Weights of a small masked spectrogram model.
Model: log mel input, encoder activation squared_relu, encoder layers 12, decoder layers 4.
Training: normuon at rate 0.0017, 7500 steps, batches of 128.
Data: trained on strings of digits, spoken by a formant synthesiser in many voices, 24.6 epochs.
Rows from block 4 of the encoder of a small masked spectrogram model, named by matrix and row number. Rows with one number belong to one neuron. Each number is 50 + 15 x the weight over its row's rms, rounded and kept within 0 to 99. All counts start at 0. After the name is the row's rms in percent of the matrix's.
After each neuron's rows are labels from the 100 clips, of 14976, where the neuron reaches its highest value: "peak in band" is the frequency band that holds the peak. Only what is clearly more common there than usual is listed. The data: strings of digits, spoken by a formant synthesiser in many voices. In brackets: how many of the 100, against the usual share in percent.
# fc1: MLP up (encoder.blocks.4.mlp.fc1.weight, 640x160), inputs 0-159
# fc2: MLP down (encoder.blocks.4.mlp.fc2.weight, 160x640, transposed), outputs 0-159

fc1.196 088:61 42 57 37 66 57 48 61 48 62 90 58 58 46 61 21 32 16 65 60 41 67 50 34 65 76 48 28 44 51 61 54 59 62 75 40 66 55 07 10 39 33 43 51 35 35 65 73 67 40 50 76 26 51 30 45 37 53 62 52 09 40 44 32 55 36 30 28 55 52 43 58 53 33 70 38 50 45 33 55 41 57 33 55 48 67 48 34 31 61 48 36 46 63 57 55 36 41 63 56 40 76 46 37 56 39 29 24 68 37 55 54 44 28 40 58 45 55 37 61 76 46 44 46 39 50 41 85 37 50 55 37 76 53 16 20 40 41 30 21 55 38 41 53 49 61 45 63 37 45 39 46 35 69 45 47 64 57 50 53
fc2.196 153:43 52 50 73 66 51 50 28 81 45 38 41 51 40 90 71 71 62 68 43 58 39 66 52 50 49 66 65 26 30 44 45 24 39 42 78 43 30 50 66 63 67 48 58 42 44 69 45 38 38 47 39 74 44 52 80 60 11 50 59 57 51 79 53 42 55 47 60 51 27 64 61 50 65 64 39 29 53 63 19 49 53 42 55 35 42 39 25 59 72 38 46 66 30 53 78 65 39 33 30 40 48 23 55 42 50 44 46 57 42 75 26 69 68 72 34 50 40 52 43 57 70 52 47 70 47 50 57 46 93 62 71 24 56 59 59 58 47 72 56 40 62 45 31 36 40 59 53 60 56 83 77 42 33 26 62 50 49 61 47
peak in band: 2000 to 4000 Hz (96 vs 25)

fc1.179 089:42 67 51 37 44 26 47 54 50 65 40 30 40 61 51 49 41 23 24 60 65 46 37 43 32 49 53 50 45 77 42 64 59 21 08 49 31 62 65 45 32 26 55 56 49 60 51 58 52 37 75 67 70 72 30 67 62 43 43 71 74 38 43 38 65 56 31 35 41 81 38 57 56 63 63 52 55 77 56 41 24 59 57 39 54 45 41 35 38 40 63 50 72 83 13 29 61 27 93 39 28 53 54 51 61 80 46 44 55 43 39 48 76 47 53 46 76 45 84 23 52 62 28 47 50 24 50 67 33 61 54 28 53 57 46 50 60 52 70 61 63 47 62 61 36 34 52 39 41 36 51 47 38 64 73 52 54 47 38 50
fc2.179 068:46 50 47 62 32 68 44 58 44 68 42 53 66 68 38 48 56 88 51 42 36 54 43 51 42 57 51 61 43 16 32 79 41 69 65 60 63 51 71 68 73 46 64 21 71 52 87 37 50 40 19 98 41 45 64 45 46 32 57 20 74 59 49 46 71 47 50 65 67 38 57 63 60 32 62 38 69 34 45 34 53 46 49 42 41 57 79 43 55 69 50 64 45 59 99 78 54 67 46 44 60 65 62 61 39 48 58 49 45 41 72 55 36 64 52 46 69 48 28 50 38 54 43 51 70 78 28 38 36 44 45 48 59 44 66 49 29 30 43 74 49 44 45 42 54 48 39 63 39 69 44 52 51 47 81 31 22 63 44 58
peak in band: 250 to 500 Hz (83 vs 25)

fc1.549 094:53 27 71 47 66 69 42 39 71 43 47 49 21 55 33 63 40 48 46 65 32 47 58 27 35 39 50 53 35 47 35 35 70 82 41 15 48 41 53 46 40 51 46 54 31 16 51 78 69 50 48 68 48 25 45 45 84 67 19 63 24 53 54 73 42 66 43 33 77 70 46 59 47 41 39 41 68 48 67 51 35 55 46 48 39 36 60 81 29 53 72 35 62 54 50 36 35 26 58 60 42 33 40 52 48 51 30 44 34 18 68 37 44 58 37 48 44 77 63 53 40 43 34 50 48 56 27 35 51 60 38 51 60 41 54 74 22 62 25 42 52 42 67 46 18 61 45 56 68 73 41 77 37 86 51 30 54 42 49 50
fc2.549 071:81 72 22 63 59 51 59 11 40 62 45 36 29 61 40 71 42 51 43 65 74 32 39 55 36 63 54 70 40 40 52 23 62 36 62 70 49 59 54 41 57 59 38 38 57 57 31 59 67 41 38 44 46 53 62 40 44 47 56 72 70 60 71 14 46 35 49 56 19 29 57 62 63 38 51 22 55 30 61 60 36 37 35 51 56 46 38 82 79 49 36 68 25 46 92 48 41 46 30 31 46 75 42 67 57 69 45 33 53 42 44 58 56 71 65 61 41 59 60 35 45 20 34 48 46 62 71 64 36 71 54 52 70 53 66 75 57 29 60 59 72 57 55 21 40 52 58 65 39 51 70 45 45 32 79 60 63 51 43 51
peak in band: 250 to 500 Hz (74 vs 25)

fc1.357 080:74 55 49 17 52 65 28 64 53 38 41 46 48 29 58 36 55 59 41 57 44 63 46 58 59 21 45 65 44 39 40 79 05 76 41 58 33 45 56 44 61 13 46 31 39 33 44 43 54 22 42 00 38 32 33 80 59 58 56 39 39 42 34 57 43 32 53 43 44 52 69 71 51 27 46 84 70 46 59 68 64 46 51 56 63 38 47 23 77 58 55 63 34 45 45 45 61 65 53 41 51 49 65 51 54 44 32 67 56 40 38 50 49 44 77 41 64 35 25 57 69 71 57 64 56 66 47 50 32 32 42 22 91 43 45 54 54 36 46 54 54 42 57 36 34 64 18 50 71 59 43 62 29 51 49 39 45 53 58 50
fc2.357 062:40 18 49 63 44 65 57 62 60 36 54 30 75 32 54 41 39 60 54 48 55 55 47 53 47 49 51 42 60 77 49 72 44 15 47 63 40 42 51 48 35 58 48 38 63 37 50 71 50 61 46 61 57 73 43 53 58 59 47 60 44 74 68 46 74 42 52 59 28 72 50 43 45 72 73 66 63 72 66 21 33 55 25 50 91 55 61 54 35 57 60 54 29 44 42 61 84 43 25 64 29 44 59 18 68 36 45 39 62 83 59 68 29 34 66 55 30 56 46 41 46 59 48 32 50 19 63 40 50 54 71 50 38 16 54 26 73 52 61 29 31 55 41 63 62 58 12 63 54 21 57 47 45 58 46 71 63 59 25 49
peak in band: 250 to 500 Hz (99 vs 25)

fc1.307 093:84 56 37 29 50 67 43 34 50 53 64 51 28 63 70 65 61 52 54 47 58 55 59 54 53 86 38 62 25 67 38 70 63 94 26 49 22 39 62 61 53 50 43 52 42 55 65 53 35 40 39 50 64 29 44 39 65 66 50 34 68 51 47 54 64 55 60 64 39 59 53 20 21 65 28 72 47 47 80 48 53 42 40 57 87 63 69 48 46 70 62 67 67 38 34 30 61 37 48 63 94 48 29 29 47 45 61 58 53 72 27 50 72 32 65 49 70 60 58 52 58 42 63 80 47 55 45 61 41 47 43 59 33 30 37 38 23 54 56 72 49 65 63 45 63 65 47 34 57 62 82 35 53 46 40 51 38 75 54 36
fc2.307 088:42 26 42 69 46 66 35 61 33 28 44 61 32 36 65 39 58 31 70 50 37 54 35 40 57 31 55 33 43 37 37 68 57 53 61 48 83 63 45 57 73 35 63 51 50 28 69 61 55 35 55 17 31 64 36 56 78 52 36 52 55 38 22 34 37 25 29 65 54 35 49 42 42 49 75 48 53 31 76 58 46 57 53 23 48 50 61 37 47 41 36 34 52 56 51 52 30 42 44 34 32 37 67 85 61 27 26 42 71 38 28 63 33 58 57 46 51 38 53 19 54 71 17 46 66 22 58 72 66 58 51 53 64 55 94 39 45 49 50 56 39 41 63 54 42 41 67 58 68 36 53 43 10 64 71 60 41 53 42 43
peak in band: 250 to 500 Hz (99 vs 25)

fc1.434 115:27 65 35 75 47 32 35 22 40 44 17 53 85 48 55 52 52 56 76 53 77 39 41 23 59 58 56 58 53 83 46 47 66 41 55 57 43 58 39 51 61 30 63 23 50 84 68 70 71 65 67 32 19 57 56 36 60 34 56 53 47 56 51 23 42 36 44 19 54 37 40 57 09 70 46 29 30 42 47 46 34 73 58 62 28 51 35 51 38 35 48 85 37 55 61 51 51 59 31 30 55 69 53 49 35 34 59 63 50 28 63 51 46 46 34 72 59 46 55 55 67 54 43 52 70 33 46 60 42 71 37 64 40 29 53 27 47 43 40 61 64 65 66 78 39 38 24 61 58 57 49 62 72 45 62 50 57 53 34 34
fc2.434 103:41 44 24 42 74 64 36 40 65 31 77 61 47 52 65 61 70 56 62 53 47 58 64 48 72 23 33 53 45 50 15 57 35 61 72 65 62 52 61 65 42 39 27 66 50 62 50 30 30 48 61 50 31 46 45 50 65 68 42 75 67 37 46 41 60 40 49 53 65 45 57 40 58 38 65 59 31 61 49 48 75 09 53 67 48 48 32 47 75 28 69 54 30 52 55 45 29 52 27 37 53 74 59 37 46 41 27 40 61 40 00 63 81 60 29 47 36 52 47 53 85 57 44 66 49 48 45 58 63 44 91 53 36 38 72 63 41 50 63 88 51 59 43 39 56 58 52 70 38 46 74 44 34 63 58 35 57 34 52 46
peak in band: 250 to 500 Hz (100 vs 25)

fc1.96 101:41 74 52 67 56 70 48 84 62 46 46 58 60 35 59 71 22 82 63 55 50 47 30 71 54 32 61 56 55 58 57 61 53 35 37 27 66 42 59 58 51 65 42 46 55 52 39 70 84 56 58 68 40 12 40 44 41 20 46 55 55 36 40 42 37 44 42 72 61 22 56 37 33 56 55 41 45 57 32 74 23 83 72 80 71 51 40 38 51 43 40 70 58 36 62 64 43 66 55 54 62 57 59 54 54 65 36 43 45 26 62 66 62 10 49 67 20 31 62 27 64 45 38 66 45 48 64 58 36 52 44 43 41 51 65 23 37 44 59 66 41 13 45 59 57 30 46 48 41 72 39 70 50 49 76 52 45 41 38 32
fc2.96 098:35 37 54 46 62 70 41 39 59 24 71 78 36 45 80 41 36 50 34 55 61 35 41 32 42 45 61 24 44 47 46 38 64 17 75 68 42 36 91 51 32 70 69 69 63 35 35 45 59 55 26 50 35 32 63 62 46 31 43 52 51 48 35 63 38 30 52 56 44 42 48 52 44 41 81 48 54 46 60 48 56 43 25 52 36 45 47 45 71 57 44 42 29 70 69 38 63 53 18 49 77 49 52 41 32 47 25 78 65 23 27 67 47 54 18 30 29 37 39 59 48 39 30 34 18 62 28 72 54 39 49 62 59 63 58 53 57 27 75 53 30 73 41 62 70 50 72 48 47 52 37 51 56 39 62 52 78 60 54 43
peak in band: 2000 to 4000 Hz (56 vs 25)

fc1.154 086:36 37 45 57 54 32 57 37 58 68 76 37 69 53 35 52 72 59 52 71 51 55 70 23 34 50 64 44 24 60 56 47 51 47 53 57 48 54 53 49 52 31 78 42 69 50 67 82 60 42 68 30 26 50 51 61 61 47 46 76 50 41 74 47 74 42 56 46 55 35 43 60 50 40 56 75 66 20 65 54 36 45 59 44 34 34 46 53 78 59 32 38 52 62 45 44 63 47 32 43 39 51 50 56 72 55 44 37 42 40 89 92 26 51 56 39 26 46 64 75 49 32 49 18 68 47 63 40 43 45 75 39 19 83 63 59 34 31 32 28 38 64 31 51 44 42 51 59 41 61 65 36 62 26 40 46 41 62 86 77
fc2.154 096:54 52 60 29 26 66 40 47 59 62 51 39 59 43 86 52 78 54 37 27 48 19 33 65 31 37 54 77 64 35 49 20 52 48 47 50 50 50 31 53 61 48 51 50 49 20 40 50 53 63 43 44 52 41 64 51 48 70 54 62 61 68 57 61 57 69 58 54 50 51 59 61 66 51 29 70 39 80 66 72 70 55 32 75 50 31 52 50 75 20 59 57 62 55 40 70 26 52 80 47 59 44 44 47 73 59 31 79 64 61 23 36 43 37 52 38 53 28 46 38 32 45 26 70 45 64 40 69 38 78 51 32 57 41 35 50 46 64 42 71 90 76 68 46 51 28 54 53 32 44 48 60 57 46 78 34 57 36 19 38
peak in band: 4000 to 8000 Hz (57 vs 25)

fc1.595 088:47 55 67 56 53 40 70 45 79 39 37 37 34 51 35 37 50 52 57 64 39 78 57 46 42 75 84 66 55 40 40 48 69 57 67 24 59 22 39 51 71 47 48 49 63 54 23 55 45 46 36 28 37 48 33 55 58 45 63 62 78 62 47 51 68 59 47 69 51 55 44 36 75 33 81 65 51 15 37 69 31 41 55 35 50 66 41 24 48 75 62 37 36 18 61 58 47 53 18 65 49 52 63 60 56 65 85 54 40 39 61 92 57 54 59 40 33 35 48 38 28 46 49 43 51 11 33 82 46 69 46 71 39 40 36 36 34 38 41 61 44 42 42 29 52 43 52 42 40 34 79 51 61 36 45 53 51 44 71 37
fc2.595 051:60 39 40 69 55 47 62 58 40 57 76 48 29 31 45 63 50 40 32 50 54 54 37 35 37 55 80 50 48 73 19 51 54 53 46 37 34 57 66 63 28 59 43 52 29 42 66 83 85 35 80 40 77 24 51 41 29 51 43 35 21 25 69 41 73 28 49 66 71 60 55 60 54 47 27 47 46 60 47 42 66 59 56 52 35 49 57 57 39 39 39 42 74 38 72 39 37 47 39 48 71 30 50 38 70 26 54 54 34 40 33 18 61 57 48 64 31 49 67 50 54 51 48 43 48 59 52 12 17 68 63 56 47 62 59 21 40 55 70 55 55 50 38 25 68 61 51 77 77 49 32 58 37 62 54 72 36 34 27 52
peak in band: 2000 to 4000 Hz (100 vs 25)

fc1.351 088:09 36 63 27 57 21 57 58 58 34 69 43 58 45 37 60 39 74 60 69 56 49 60 31 32 16 34 73 31 69 47 52 64 80 49 39 49 58 57 72 24 60 29 57 64 55 82 53 54 35 44 30 62 51 54 29 29 46 35 55 57 57 60 81 65 57 54 59 41 68 51 55 40 33 60 51 49 52 50 48 55 51 45 15 26 38 41 49 71 50 22 59 37 66 34 60 42 73 30 28 43 41 78 33 60 44 48 67 28 49 10 57 48 68 43 43 18 51 37 42 75 54 57 57 53 75 60 77 33 43 44 59 56 51 54 62 50 29 62 31 64 42 56 50 33 66 67 42 50 46 54 55 28 35 51 69 58 34 57 67
fc2.351 086:34 48 59 67 47 46 40 65 29 46 64 22 19 48 40 43 76 41 44 52 36 63 30 60 35 68 85 34 59 53 52 50 58 42 29 35 47 36 64 54 45 24 41 35 60 70 27 72 58 75 53 47 50 47 27 58 67 42 72 63 25 51 64 61 46 64 42 64 52 35 51 60 56 66 38 53 12 55 27 53 56 57 34 71 47 49 24 59 61 25 52 36 63 27 41 10 19 62 68 66 49 40 44 36 60 54 46 68 76 48 49 52 70 69 79 35 58 43 26 47 36 36 42 74 71 57 60 40 37 69 36 70 56 32 20 40 47 61 53 55 24 70 61 72 69 60 40 51 32 65 39 54 47 62 52 35 39 68 45 51
peak in band: 250 to 500 Hz (68 vs 25)

fc1.311 101:30 55 32 58 41 47 40 57 66 27 50 58 43 50 62 36 55 44 45 25 32 56 57 51 34 55 62 41 79 43 47 18 63 53 35 42 39 41 73 49 56 39 22 54 52 72 53 76 26 39 72 52 81 39 46 55 41 51 52 45 54 83 44 54 29 58 64 41 65 48 26 53 40 22 57 44 25 49 55 53 71 30 82 62 53 40 27 43 34 66 56 53 43 74 59 50 58 56 20 79 50 39 73 50 25 71 80 80 58 62 35 64 48 77 30 63 67 48 55 39 73 56 28 42 59 63 60 72 44 56 36 35 31 33 57 40 31 74 47 72 63 44 71 48 52 32 56 36 56 53 43 87 56 25 44 46 49 63 41 40
fc2.311 098:70 57 39 61 58 30 42 43 43 39 72 47 44 61 47 58 33 25 57 41 46 24 39 52 86 35 33 40 14 53 60 47 48 60 66 28 47 45 47 57 41 57 32 60 99 43 12 47 67 64 48 72 52 42 39 65 52 60 48 66 55 44 56 55 55 64 43 45 45 24 49 58 45 47 44 46 68 57 75 42 48 75 51 84 37 45 44 60 30 68 50 58 62 59 43 43 53 48 37 60 60 54 42 33 63 60 41 20 47 35 44 71 64 27 76 38 53 17 42 58 46 73 24 36 67 60 40 44 56 38 51 49 42 70 68 47 50 30 37 87 59 50 52 58 86 52 59 73 51 38 65 19 41 35 56 59 38 68 59 57
peak in band: 250 to 500 Hz (87 vs 25)

fc1.165 085:35 61 27 53 54 49 44 40 41 47 41 70 39 42 40 42 36 40 50 38 37 57 59 41 42 55 56 51 39 42 44 40 12 70 71 58 50 54 56 39 47 59 70 54 47 53 40 43 56 54 48 34 77 32 54 45 60 51 39 54 39 34 82 32 40 58 71 56 37 30 62 30 30 38 41 49 63 41 52 17 47 52 29 62 67 76 53 41 27 45 36 76 69 33 28 35 64 92 54 36 60 43 83 65 57 27 62 51 33 31 44 13 46 24 51 73 41 35 46 43 30 51 56 52 16 45 47 37 79 72 50 61 50 74 58 33 68 76 48 59 44 60 35 75 50 50 39 36 40 67 39 15 71 43 35 42 65 45 38 27
fc2.165 108:53 37 68 56 68 66 49 65 39 48 78 71 40 25 62 54 21 28 58 54 40 66 59 63 38 63 51 36 43 66 59 26 62 43 59 44 52 47 61 38 58 33 30 28 71 53 48 26 50 83 68 44 23 42 31 41 30 54 56 10 46 74 21 62 47 46 59 31 50 47 55 42 46 73 74 63 66 49 69 67 43 61 54 44 45 40 56 54 37 81 66 39 63 33 65 56 58 71 66 75 53 60 74 53 46 52 41 31 51 45 49 73 56 47 41 71 34 22 45 54 56 82 38 54 44 28 60 37 46 24 69 65 45 49 63 54 26 39 48 77 45 51 64 33 53 61 38 75 74 47 55 79 68 15 63 58 43 62 43 43
peak in band: 2000 to 4000 Hz (100 vs 25)

fc1.282 119:56 50 61 25 36 40 60 53 64 49 48 35 50 36 72 53 55 31 49 53 43 69 40 25 39 32 61 69 85 61 75 33 66 49 55 35 31 54 75 22 33 60 51 32 59 38 53 69 54 63 58 66 28 51 65 52 51 22 47 65 62 56 69 37 51 58 82 59 40 47 65 75 24 44 85 56 61 54 41 39 21 80 58 45 39 37 30 62 49 31 43 25 54 45 42 49 43 41 43 33 57 57 05 52 66 56 34 75 59 56 54 51 58 79 38 64 47 16 61 66 73 66 50 53 73 49 59 73 39 50 80 53 55 47 47 40 57 59 66 44 54 45 44 45 48 44 43 73 86 50 39 42 38 56 74 78 51 37 43 42
fc2.282 081:51 64 39 53 30 58 38 57 51 64 40 55 59 75 74 39 35 36 62 25 37 61 40 58 60 48 61 34 46 54 35 49 60 68 59 33 42 61 43 09 65 62 69 45 39 59 53 44 58 50 36 65 68 58 52 62 91 41 52 39 40 64 46 48 63 44 24 99 52 29 69 62 48 60 65 48 46 49 38 56 23 50 35 42 57 34 38 38 38 31 44 46 52 57 31 60 59 36 35 44 45 74 50 33 47 59 61 51 42 32 31 56 58 56 50 55 70 55 25 72 41 72 49 32 72 77 52 43 74 34 47 59 82 36 44 61 51 40 63 21 36 55 76 25 58 44 54 50 77 56 42 60 29 26 33 60 22 42 47 42
peak in band: 250 to 500 Hz (100 vs 25)

fc1.343 107:33 23 71 31 13 47 41 29 09 33 38 50 63 40 43 63 55 51 74 42 36 44 47 52 25 66 62 64 37 62 49 58 59 53 46 56 59 46 92 36 32 48 49 52 45 62 38 37 53 62 54 68 54 27 59 53 50 36 64 57 75 49 57 42 37 51 66 33 36 37 65 61 51 62 42 54 51 79 46 58 54 49 49 49 25 81 59 22 49 22 35 57 68 68 64 65 70 57 28 56 67 13 42 37 57 57 46 47 31 78 67 58 38 34 63 39 45 63 66 36 20 86 62 53 43 42 80 44 50 38 70 42 55 48 59 40 57 80 69 86 34 58 44 57 56 53 39 51 46 69 70 65 46 52 64 65 50 43 45 55
fc2.343 145:71 67 46 58 44 18 60 48 71 68 50 76 58 45 50 80 47 47 68 60 63 54 74 54 73 38 37 62 66 54 47 41 30 19 70 40 54 48 48 57 52 57 19 49 56 35 56 68 44 50 54 29 56 70 39 22 40 65 43 35 53 55 53 68 54 36 64 45 54 56 61 18 35 48 57 61 41 26 49 32 84 59 54 55 35 71 41 53 66 37 49 22 63 47 48 29 62 62 34 44 46 37 26 65 45 44 60 31 47 50 44 59 66 46 60 79 40 39 62 41 59 51 32 37 58 27 51 29 70 54 67 58 42 74 49 26 52 57 82 54 45 95 36 43 39 30 54 90 46 50 68 74 35 37 25 34 43 42 36 69
peak in band: 2000 to 4000 Hz (100 vs 25)

fc1.63 095:44 54 42 56 15 28 41 32 68 46 66 67 53 56 51 66 55 69 61 55 54 50 66 48 68 35 53 40 78 69 34 33 17 38 32 49 78 72 46 38 13 29 70 40 60 41 62 44 56 50 54 55 46 72 49 40 49 55 39 45 52 29 41 53 57 62 46 35 48 62 51 52 40 69 64 37 23 58 30 39 38 50 32 16 68 63 35 22 34 51 45 24 51 57 61 45 58 56 39 77 49 51 60 44 64 35 35 69 46 37 42 36 41 43 27 54 50 83 26 39 41 33 85 68 47 34 57 56 24 51 41 58 56 64 41 76 50 39 56 37 36 39 70 80 82 72 35 35 51 80 29 43 46 39 66 49 51 46 32 30
fc2.63 113:49 25 38 55 58 59 20 44 62 66 65 62 61 44 48 59 46 55 58 62 32 27 35 47 71 78 77 44 37 36 45 34 50 61 64 51 88 50 58 58 44 16 51 49 46 63 41 38 62 64 38 65 46 51 53 45 14 53 54 86 59 56 86 67 36 38 59 53 53 65 31 66 53 67 69 70 38 47 65 73 36 35 68 55 68 58 47 66 54 52 31 51 45 25 50 60 38 37 33 42 62 21 54 38 53 42 57 34 65 47 38 82 55 49 51 44 43 48 58 42 52 44 76 49 56 52 33 64 30 41 09 47 68 60 52 48 62 30 53 53 53 63 56 37 44 18 64 42 92 43 35 49 49 57 60 87 70 76 64 47
peak in band: 4000 to 8000 Hz (91 vs 25)

fc1.363 099:53 32 61 48 53 52 59 67 33 42 44 42 41 51 51 36 42 51 63 32 58 41 56 56 38 30 56 34 63 46 40 26 41 34 65 52 38 79 30 36 25 64 23 58 50 37 77 24 56 52 51 26 52 59 39 62 69 65 56 33 30 49 34 60 44 41 51 79 45 77 47 55 40 63 72 53 61 49 29 44 38 76 49 31 44 38 27 70 67 68 50 47 53 70 73 68 38 76 74 62 35 31 39 56 83 79 50 67 59 63 46 74 46 66 42 53 31 48 47 86 68 76 44 95 41 25 48 54 42 58 72 41 65 38 76 56 41 18 54 47 45 44 56 51 54 39 37 46 69 38 55 61 23 44 43 67 62 55 59 31
fc2.363 056:68 66 58 60 22 40 47 47 77 87 34 32 56 45 63 51 27 41 81 83 31 60 58 48 62 75 46 57 66 44 83 64 54 58 51 30 31 40 59 60 57 31 81 51 65 54 61 65 52 52 32 42 60 59 64 31 40 55 40 49 59 47 52 41 72 63 27 79 53 53 60 47 58 50 20 34 49 54 59 58 59 46 47 51 47 35 55 51 35 39 47 38 25 39 49 50 86 24 64 57 54 57 63 57 27 34 54 59 18 27 50 61 64 61 60 63 70 37 18 50 39 70 26 32 50 54 67 41 65 68 50 44 44 41 29 52 63 54 59 51 54 28 66 46 19 69 30 41 44 41 61 36 81 70 35 34 51 39 38 27
peak in band: 4000 to 8000 Hz (80 vs 25)

fc1.639 095:40 39 51 50 35 36 36 49 39 38 48 26 22 52 77 56 85 69 71 58 45 56 92 45 62 35 67 38 29 68 63 34 30 26 44 50 78 56 44 32 46 30 51 59 29 48 45 61 54 70 44 54 50 54 50 51 40 60 61 67 18 59 43 24 68 36 50 41 51 66 29 75 43 38 46 35 19 50 48 47 78 44 60 36 35 27 47 31 57 45 48 85 26 52 42 61 43 36 56 50 44 36 42 47 45 42 48 17 63 61 54 52 47 48 66 44 46 75 38 74 57 43 54 49 67 51 49 72 12 53 57 52 70 62 29 58 69 59 46 17 14 40 48 42 65 39 72 43 68 31 37 62 50 57 28 47 50 35 58 57
fc2.639 098:50 45 27 38 50 29 68 53 82 43 52 84 57 45 45 68 76 50 66 37 47 69 36 39 52 50 59 36 30 49 44 62 47 77 22 30 56 60 44 52 57 29 49 58 61 42 18 39 35 60 29 31 45 46 36 57 24 41 51 71 74 25 44 67 57 59 47 35 73 80 48 60 62 34 65 40 44 38 61 51 69 51 57 40 22 63 68 33 52 47 44 74 46 71 65 40 58 70 61 46 42 62 23 48 40 57 39 67 48 66 49 48 37 53 34 39 45 30 54 20 18 43 60 52 42 37 44 30 42 51 15 83 58 59 56 51 31 48 62 76 60 60 54 50 23 42 77 82 56 50 28 46 70 59 48 43 61 69 50 74
peak in band: 4000 to 8000 Hz (56 vs 25)

fc1.146 094:51 62 40 44 54 26 67 45 73 71 59 57 34 48 45 71 73 65 49 41 71 80 52 43 85 37 61 45 53 46 59 40 46 61 51 60 42 27 57 29 70 61 59 52 61 44 70 42 42 37 39 26 39 75 60 52 40 43 70 16 39 40 75 43 70 67 57 50 35 52 37 52 41 75 59 76 68 82 54 57 50 52 52 26 65 63 57 32 68 65 59 73 57 31 71 61 57 57 35 49 55 36 48 57 51 49 81 33 53 58 62 80 56 46 45 72 43 69 51 51 34 67 22 60 49 49 14 45 46 73 54 32 68 24 29 29 69 73 55 34 53 66 39 55 52 39 50 27 25 23 38 41 59 57 46 46 67 24 46 66
fc2.146 106:53 74 35 41 62 58 47 37 53 28 74 75 61 64 55 44 36 40 68 43 41 30 58 65 46 57 61 68 71 78 30 53 34 33 18 52 48 51 70 84 31 52 43 48 21 71 78 44 16 50 43 42 39 59 51 40 68 82 54 56 39 55 46 34 79 84 63 61 55 41 64 41 69 54 47 54 49 59 41 32 56 74 30 54 37 47 50 47 64 47 36 57 49 80 35 45 47 91 55 73 56 54 46 39 36 50 13 56 47 34 44 51 61 47 27 59 48 66 43 65 33 41 65 60 63 38 88 51 50 46 58 78 56 52 68 51 10 65 60 66 40 53 67 58 48 39 60 46 54 54 48 26 66 56 40 40 36 38 54 55
peak in band: 2000 to 4000 Hz (94 vs 25)

fc1.482 087:55 86 50 44 43 52 20 18 50 41 71 58 48 55 46 54 66 64 55 31 33 37 53 36 45 37 46 36 57 25 61 55 43 46 57 36 50 42 44 30 68 41 58 40 55 67 45 57 49 57 72 75 63 91 61 66 39 48 27 69 41 64 70 52 53 27 48 48 66 71 47 58 37 27 67 51 79 71 30 38 26 52 65 53 57 37 40 74 80 60 33 46 54 45 21 67 68 52 66 50 42 42 56 47 31 49 59 39 24 21 81 45 47 50 71 52 52 36 35 28 41 63 48 50 55 49 58 37 64 49 27 40 77 78 51 57 08 53 57 40 60 63 32 49 70 59 47 38 30 30 64 26 70 39 69 51 66 62 54 58
fc2.482 041:72 60 46 39 43 87 60 58 72 70 84 74 38 42 34 57 72 66 54 66 81 50 38 48 29 77 48 35 45 25 58 60 76 43 73 57 36 28 52 34 76 57 53 43 57 41 60 48 73 32 45 53 39 17 47 53 40 70 51 50 50 18 62 32 65 68 46 72 64 31 49 51 46 56 35 68 08 59 46 24 53 27 51 48 59 38 41 29 51 65 43 45 50 40 58 70 34 28 31 31 51 86 79 64 48 55 52 40 34 45 56 57 54 41 44 56 69 32 79 53 64 57 43 46 50 43 41 52 39 38 22 40 34 69 56 47 72 69 52 46 52 55 49 58 33 46 50 45 59 25 48 74 37 59 47 61 67 32 52 56
peak in band: 2000 to 4000 Hz (65 vs 25)

fc1.176 098:60 52 40 41 41 58 69 55 65 29 45 51 43 24 62 58 51 45 73 77 53 62 76 48 49 47 34 62 52 63 67 53 36 53 46 78 43 33 59 77 65 58 44 25 27 27 50 41 43 48 46 52 15 52 54 54 56 51 40 69 56 30 30 33 49 35 43 48 40 46 51 49 33 38 54 62 57 36 61 54 57 42 74 88 74 58 35 30 43 34 38 74 55 40 39 43 00 66 46 78 50 82 55 46 63 46 40 57 65 21 58 58 82 55 56 55 39 28 31 65 39 51 22 56 73 84 45 38 48 45 37 38 45 59 30 49 58 48 38 54 82 46 47 67 44 37 66 42 65 56 34 41 59 45 61 57 55 51 06 49
fc2.176 098:57 50 56 33 42 54 37 46 32 55 63 67 51 60 43 94 67 27 87 47 48 60 64 70 46 48 47 02 53 43 37 50 48 59 53 78 51 49 26 27 42 40 49 67 39 38 48 23 53 47 65 53 34 33 39 63 31 58 53 57 36 52 59 64 63 39 31 51 46 60 48 63 39 36 64 59 50 72 94 50 78 44 50 89 61 80 43 81 60 27 69 65 54 53 62 44 47 34 27 54 55 57 34 32 51 43 48 35 79 55 35 51 67 50 37 46 41 59 17 82 58 64 65 50 46 47 57 39 58 61 71 44 36 53 54 50 50 49 65 41 53 72 73 33 33 40 31 78 32 53 67 45 62 55 44 54 67 41 35 52
peak in band: 250 to 500 Hz (75 vs 25)